config = dict(
    model='masked image model',
    dataset='pixel-art sprites of 400 made-up characters on tiled backdrops',
    train_examples=395000,
    image_size=32,
    crop_scale_min=0.8,
    horizontal_flip=False,
    rotation_deg=10,
    method='simmim',
    mask_ratio=0.75,
    loss='l1',
    arch='vit',
    norm='layernorm',
    norm_position='pre',
    hidden_act='gelu',
    mlp_ratio=2,
    head_dim=16,
    fused_qkv=True,
    bias='none',
    qk_norm=False,
    parallel_block=False,
    inner_norm=False,
    patch_size=[8, 8],
    conv_stem=True,
    layers=8,
    width=192,
    positions='learned',
    init='orthogonal',
    residual_init='scaled_by_depth',
    optimizer='soap',
    beta2=0.99,
    learning_rate=0.0016,
    beta1=0.95,
    shampoo_beta=0.99,
    eps=1e-08,
    precondition_frequency=16,
    max_precond_dim=1024,
    one_sided=False,
    adamw_lr_other_params=0.00084,
    max_grad_norm=0.5,
    ema_decay=0.99,
    max_steps=40000,
    batch_size=64,
    epochs=6.5,
    lr_schedule='wsd',
    decay_fraction=0.4,
    final_lr_fraction=0,
    warmup_steps=4000,
    weight_decay=0.1,
    adamw_weight_decay_other_params=0.05,
)
Rows from block 2 of a small masked image model, named by matrix and row number. Rows with one number belong to one neuron. Each number is 128 + 24 x the weight over its row's rms, rounded and kept within 0 to 255. All counts start at 0. Numbers have three digits each. After the name is the row's rms in percent of the matrix's.
After each neuron's rows are labels from the 100 images, of 14976, where the neuron reaches its highest value: "top examples" is what is common among them. Only what is clearly more common there than usual is listed. The data: pixel-art sprites of 400 made-up characters on tiled backdrops.
# fc1: MLP up (model.blocks.2.mlp.fc1.weight, 384x192), inputs 112-139
# fc2: MLP down (model.blocks.2.mlp.fc2.weight, 192x384, transposed), outputs 112-139

fc1.293 143:084107125161119104153166157156176144129115137106158120118098093172082134159100109123
fc2.293 106:082147130187130141118136150146130132122139112129115153112116148120114103117113131110
top examples: green

fc1.158 123:092132129090088163157121082143198156191150093113107093158117101117141102114117157109
fc2.158 101:167159144169135131151139067129150138102116120097112119114151129145149150167112096130
top examples: blue

fc1.378 103:140130141137108133137115102160126161137092166088110154136099139141119131130162110145
fc2.378 106:191121101143153115099115139151112124145150096102140105169080122125085089112095130178
top examples: pink

fc1.331 114:159141138171117127145145128153127127141109102135101139140141148124136100131107129133
fc2.331 129:104115107138146135133139130154106148154124126121093152128164121131166186133127086111
top examples: lower left

fc1.264 085:144114108092126110139123091108123117121170108123076093106163152142140089113136163131
fc2.264 089:146100160144168104131125143108127127129124089123101144159108094093157149120156098134
top examples: upper left

fc1.307 077:122140165117130115134105087157139131152128104119203100145159104144108126122102159132
fc2.307 089:126132109158116124168108098147125121121132114156167114118125120121160109095135110124
top examples: lower left; teal; green

fc1.8 077:120116148083135167124081117140145150123101116175173104135106146174119139155130127130
fc2.8 079:134135102102109103158130152127168136145122127127155182134122164138130121167094082139
top examples: upper left; white

fc1.132 074:095142122115145124158139134129119135139125144173121173097135075194130126132163133142
fc2.132 076:109187154140172189109124139148141135146117115135146114094090141126121145131092121126
top examples: upper right

fc1.106 080:141084126095082124176113087142126082143142118135189119130104111113109091102168149108
fc2.106 087:153123138101123150133124115153127123085113082104118127097152145136101106152149142127
top examples: brown

fc1.230 110:167097111097128141099112108082129151143143101131116123187129111118108126117146088098
fc2.230 087:148178094115103116122126139116127165141117121120097140166149126142134138129118128133
top examples: red; purple

fc1.38 101:109145196146117147093111144075119147093124169143113155127082080140139089106130146108
fc2.38 101:137146088145133131135143110097141173116123122115147110130121106092105163115142157125
top examples: lower right

fc1.199 100:061130123143135158121140128177103123151080086130121132167142159144098180117102121097
fc2.199 092:117108126100145131154138161142135092187142124127109175127130118136126114092087119081
top examples: grey

fc1.155 114:139139174092117156161114100155170146171138092143112087152126085158119123138104114110
fc2.155 090:121119099199156089076133111144170125123103073151121118122137117123153143145138115129
top examples: upper left

fc1.298 083:127120078127142180133104121112162111130130128154157128064107150108132115111146118144
fc2.298 086:125119161130101146108135108143146142112132118162158105136127154097116167077138166077
top examples: large; upper right

fc1.256 069:120154099098136171140129123163148135143141114113100175091150138136104131104126126099
fc2.256 079:123109135164147141138097168138142096157132129173108110107144127129159137137086099132
top examples: large; grey

fc1.361 118:128139174073084126125108085105121133173151135147121104140116089178102140132111168179
fc2.361 102:120140130159133116160192170106150124117125097111105103102172141096166161138129130086
top examples: black

fc1.239 104:148114137135157118163134110125059088109123157126105159108117134101106124095128121114
fc2.239 105:098114126174153117113111125094109130114124100145139123125113130123096127148116167147
top examples: white

fc1.10 096:148120175115175159138083091175117124131109095114125206140121116131151158155137140108
fc2.10 084:124115098169080099109118149165158093183115156149112114145105103132102112080113154113
top examples: pink; white

fc1.345 092:137111135079146153138071125146137140153161135137126129138124119154143126116125163153
fc2.345 091:113117190147143109121145146086123156164129120131111145109148125089138089123122121122
top examples: black

fc1.262 088:140117105163097113119135108128092158125143134104168127112158096121083108144138073158
fc2.262 084:103112177116123101095114137159089164122153104136124141109140120124148095147120103149
top examples: large; black

fc1.180 096:142088106129116094103150176122096084142132146168116140132135094179123134135162149149
fc2.180 076:125122116141157166086099055167075154154128116102105138105099115155140163161126112104
top examples: upper right; red

fc1.236 086:158120168170114081130120109155144145143180104121140101141133137143147105119108111050
fc2.236 084:175108191141131153115100139159115145139158146119177133094121145083139115109113132113
top examples: grey

fc1.325 099:145146083083119136157158061118102109117117132150110147180103127128136133118122133151
fc2.325 096:131102148113125109102114128140112129116169159152154131130148118152154101101168095103
top examples: large

fc1.94 093:127160162134122152129099169125134105114106086085159133147119097175131125107146116148
fc2.94 096:140126132124146154116056158109149118126152118119138099128148101115143098114126101135
top examples: white

fc1.302 095:117093110175075143102173123142100104130147098146130104128115167148132146146140147063
fc2.302 101:112136111129114106160083110116142155128150102139117157110131124134123105131131156140
top examples: lower left; black

fc1.103 098:124133099171155111125160146167099142142067117102133148156094118115146123170124140131
fc2.103 100:120115125117119118100112140095125126138116141141120104129165102110146131119129108206
top examples: large; white

fc1.198 142:152143127149119145113146108142123086108116125159116146095161195134102139139214077117
fc2.198 144:125139123171118102147152099128150143102150123097117113155117118114119161132140185132
top examples: pink

fc1.174 102:121125113129093134138075096141154157146118101105130116122163159084108127134075166145
fc2.174 125:120141176100128148122123155132130151149153145136125139157144107136125117114158128134
top examples: lower right; large

fc1.95 074:135132085081144157067157088101141115115111093095085148148115155159166142135115108139
fc2.95 077:128124165132141091106131110125125136146118083126142170131131128161136138094115122118
top examples: blue; purple

fc1.16 112:183093150090136133112158128153130142099128150144125143080124126119109124098180126134
fc2.16 104:119112138147077124166131178122115145123109158104125075148167139149147142125127117104
top examples: blue

fc1.29 102:131107087133149119084133107132133151161118117117119103129133150115112118159121109126
fc2.29 103:127105125120145091121132142132144111131156125160113170159104173117114142110101126072
top examples: grey; pink

fc1.241 121:179120130119104080120124095141094117110128127120133120165148119116146157146127131135
fc2.241 097:125154099153136063132142143128127123132105068149084137061129123123129169145088116080
top examples: upper left; white

fc1.375 149:146101112138126155126120100116157100167179125108083124133116110162185133186137154164
fc2.375 138:129143134146143131136134157098116141089117118147103134135161098139034123113146139084
top examples: grey

fc1.80 110:161143147148118091127117138155160113123116141157145118157129134089128125102153101145
fc2.80 100:122159164145133120095172123158174108126123130148112136142114137137123145119072145094
top examples: upper right

fc1.57 066:128116144114133145105124102154136088133130153102129113139163124177136125121101097113
fc2.57 073:096124116114189087137079127130103112114146139073137123110118140125155109146095150148
top examples: pink; white

fc1.332 085:137140109100131109103134107074115169105120144122100121109120140157127111066169126147
fc2.332 093:101121119145149161136106150124133142128111151093091135141121154132093106152162112144
top examples: yellow; white

fc1.245 105:162096151122145114136082133127087120160167076099154094132126117137171148145174123094
fc2.245 095:158122123152174109125123116143134140149192130115120140134150131153165136146166114169
top examples: lower right

fc1.129 090:136124086108111155142155094167147139140115111127091125140079143134185133151143132147
fc2.129 086:204176095198127162102118146130129102113170124140114095119107139111110118105145133096
top examples: pink; white

fc1.260 101:135176130125127120150123127121123170161119124118194147131147176127118166118087166103
fc2.260 107:117093131105158102138133104134076125112129164119105140101122165114090092116159109131
top examples: blue

fc1.212 107:106117136134104168123153152130110115142172109107137136110128164106123142128100120142
fc2.212 116:169141156157100099155141102113150148103141126148122098099157116141107142171193145126
top examples: lower left

fc1.136 108:104168101183112128118163165150136133138112136084142111111105159122114132134179141131
fc2.136 125:130080106151142158112144128124109122146118102135085140081172161143144131161070088127
top examples: lower left; orange

fc1.223 080:127178149126125140122118089134154114142131142144088129098122123094112122118151098182
fc2.223 082:124139126158089086140078139165165131097116104121178146126140110100149118163160142116
top examples: red

fc1.156 091:104124141118187151139142097132165133161104094144166128145129118143135142131147117159
fc2.156 088:110126113120127093122162139119114131141130111109142104112174119119132104149093126134
top examples: yellow

fc1.279 091:167132161115128115161153158098143129089114128080157136152114136122098144093159109163
fc2.279 093:140152126106134119135141090147182130112156099124150132109076103100120129132134134159
top examples: red

fc1.75 100:146128161137132110147128153163164141130107118167185115128105151158130139131113100138
fc2.75 102:173089166123162132101132174124133122128118126162171132088129131154130150140116153139
top examples: pink; white; yellow

fc1.65 108:057148120097058143132139126148107164158112126142123148136111106150101079145104136096
fc2.65 100:147076116137111142115134139144073115111161122116184157128140143134128122112165164161
top examples: large; red

fc1.97 101:138157145134119168098148104130152100128162132143146142148162060095097144138135182123
fc2.97 085:166118122135114145121146138142134126134123167188103065161180163069110157108126132144
top examples: grey; orange

fc1.55 119:161170120082147116154122168111104142135079128159119105143113132129132107075155098112
fc2.55 118:083091133127087094083158135106123107168161114126155140123137140113097137145155128120
top examples: lower left; black

fc1.145 110:189152132118098170149140188128133127158145151132143162122167145125125110113134153095
fc2.145 102:137150106140144158119120107136130137161127138144109113160113110165151116122130148155
top examples: lower left; red

fc1.207 125:150132148109175119120101115182104148117109138143147133150104170142134122093090142162
fc2.207 111:073124125117091138138139134166097117133163156118146097139129077139113122096151173143
top examples: large; white

fc1.15 102:141139133098081190118106139132118126151124127142087137123154150148186100121104132116
fc2.15 092:128101156113079169116117119151121178129126169136127099140128096159164119111193106136
top examples: lower left; orange; yellow

fc1.182 088:086109147182139125132153074128141147127137140130113137148135107151097102115136146131
fc2.182 095:157112124112136153119127133127131130103126127177103156097136168120132117094144115133
top examples: upper right; black; white

fc1.252 078:159147150104083158112093102131138132089118144195148132099160113097134127154116140131
fc2.252 090:144158122134129120128116136115107127125126125141140140108135114088112111130070150126
top examples: large; lower left

fc1.291 081:137123138150117147155168124129112101149101112156113079100144098109127086112118200114
fc2.291 082:118122148163097106106124148197130155149120102122166140126068098093152131082104112139
top examples: teal; green; grey

fc1.318 124:157128127149134110140120144162072151105103128125146158144126159122112163156090143130
fc2.318 111:149122110186122081124134105128112148115149086117113094110108092126108141131112136158
top examples: upper left; white

fc1.21 106:158138106160125078104112098117159115139141097110100125120177115106111124141132141098
fc2.21 128:176145120125107131090141123142131128152118129139121123102113135145113097119095112147
top examples: upper left; orange

fc1.64 087:136096158146136160123131090172140105144179136076103114129128153148155120154085139171
fc2.64 091:162157140159116131111129151120101142095098146169120117170138131089081091116155077100
top examples: white

fc1.107 112:170130145134139137146139176079100098160107136122144129108185129122126144125139164101
fc2.107 099:091117125148116132143122140084121140128089156103152075093120139159130144148125098145
top examples: black

fc1.300 097:129147128123138101118145138138124134143129113124115148102158115135167099163130144133
fc2.300 091:113103109121146123127115152133126115096135163105134110108144086116098089105163091090
top examples: white

fc1.242 132:124111146129119138109125093077135138137078110084126142116108112123117130146157077118
fc2.242 132:131112133103117142156099158170109118124160131147146106169143122130125131089109161117
top examples: yellow

fc1.166 077:144091096163093164161122107157146099143153126081132130081150108088117155144135143163
fc2.166 087:136110168052143146120113136153104133158111137078175170109114112116145143131154085173
top examples: white; black

fc1.341 104:135135117096114164105169093110113125148079128162146152133115130100159137127122144087
fc2.341 100:113125130122132143128157105116124136139114160146140185139117115164144142150154140141
top examples: teal

fc1.305 089:125120130112124112126179146162115135089136139126080173168142143133125156108084138114
fc2.305 089:131120118146128106125119100166157130084125129129137157126103144147087148122125167145
top examples: upper left

fc1.54 086:156130116146147110091128104164125071124132083137115133120179136131068133163154098135
fc2.54 089:083164102097112162143120106103160104098138147159153171087117110120115120141100166147
top examples: large; white; grey

fc1.257 079:080095127140166110132133103141113145154151137116110161119107124117133109115099114143
fc2.257 089:120149136189136153139125128098127152159102109127118147140121128145165187117128141152
top examples: pink

fc1.204 123:148108150130110136140081105124158150140131170139173134127135105119132143122100180147
fc2.204 132:115108108071156097145139126145129132126118128089155110098141121082121128135107110105
top examples: pink

fc1.42 117:135142088109145160158112124102115130086159117147098146110132120118141152145139163121
fc2.42 150:110109157115137120121105130146129130166105158128213122175101128123126112098117129126
top examples: large; lower left

fc1.43 088:143149110090134128139165095161177107143102124168115132157116111175130115115113149138
fc2.43 091:147120127161142129092112132087081134131130097162132136157147093126127112149123149102
top examples: black

fc1.311 103:116120125170156124171141182098121136150139089109091128179105119118057174145147148125
fc2.311 100:146113136093111091134083108133126126151128123137139130163122125146194096093141092145
top examples: white

fc1.128 082:083147140102122155137120115164139099120109140109126138138084112134094180165134150127
fc2.128 084:131129081144154111139141161128162127144135151110144161086125126145143171121118086146
top examples: upper left

fc1.188 131:101154171134107128091126140118122134132133136141103179137110141176138101128134110134
fc2.188 123:115108115132117099114163143119149136170127133136125145106107127134132136148173107119
top examples: black; red

fc1.170 084:164146118156095167103101137098145107148162120141152116136139144118115113135112131136
fc2.170 086:177135080157145137117100131119133064155142148131121107147111115121155106142137100112
top examples: large; teal

fc1.376 086:142128145135121125109119148138128141142178137153137107142114089149106148152118126129
fc2.376 094:080114107127089113107111134132145131116161131102145135142104164147170092098132092131
top examples: large; black

fc1.200 076:138107125094115146135112136087112118142147157114150105074129131149135152116138197125
fc2.200 077:131133116136173115158148091133123130084117122141106155111139144120137063157142124102
top examples: green

fc1.22 128:100173141128177097120136141126105098119113113118146169141108126145152098146152101136
fc2.22 143:130134137093118171122133119134169122112107139137140128136110123103124144186134130100
top examples: large; lower right; brown

fc1.226 082:082144140113140138129122080094133163115106148125104149107121142156139075121150139082
fc2.226 081:138153098130157146116110140105112142103145119107142114143098167147100126150150100150
top examples: yellow

fc1.374 078:146125170178132138146120141079150071179159126144110087142141131101110120131142168145
fc2.374 088:108163145188126122096128116131127133139059135083157151174113154123078165129136081125
top examples: white

fc1.189 110:156146140127131135140100175133091156195121189175146090123114088127121113146088148097
fc2.189 114:138156152129143088135136128105119119108120147142138090155123149125099095124131093115
top examples: yellow; white

fc1.244 130:101148105093112095132122145135162112125112139149112144093125103134169183162142164134
fc2.244 124:132107113125148157087112066102137168163151203085111146149089138111117133160168144125
top examples: large

fc1.179 090:114127178146163122152130110108127117143160180148144113154097114167096139108114153125
fc2.179 100:094112117117143132102137131124135142104111144097136143135159144100136154121161111121
top examples: lower right

fc1.19 082:152105159082148149127133126149138158162114149135141169157166112131152107125154112098
fc2.19 091:145125155074101148114122167131100157157094142127095125134116102124143092140120160100
top examples: upper right; yellow

fc1.37 102:177150143107104112165145172141151091147120100142147130149124158109115146142108120138
fc2.37 106:108110146103097171120107134133155109087110103103107121124090117145116090163182169152
top examples: large; green

fc1.254 088:106130108134138138162149100148200160158138139089107113116108153144089146134129147165
fc2.254 094:136091123113131163114101084126152134140132130152176111119113134127096095103155127105
top examples: white

fc1.153 082:152111122153104123106111118109143097127127139113119129113124138128141081132149150124
fc2.153 087:104133141092090160099166121141117183137114111107115133116097158118128152111128143178
top examples: white; black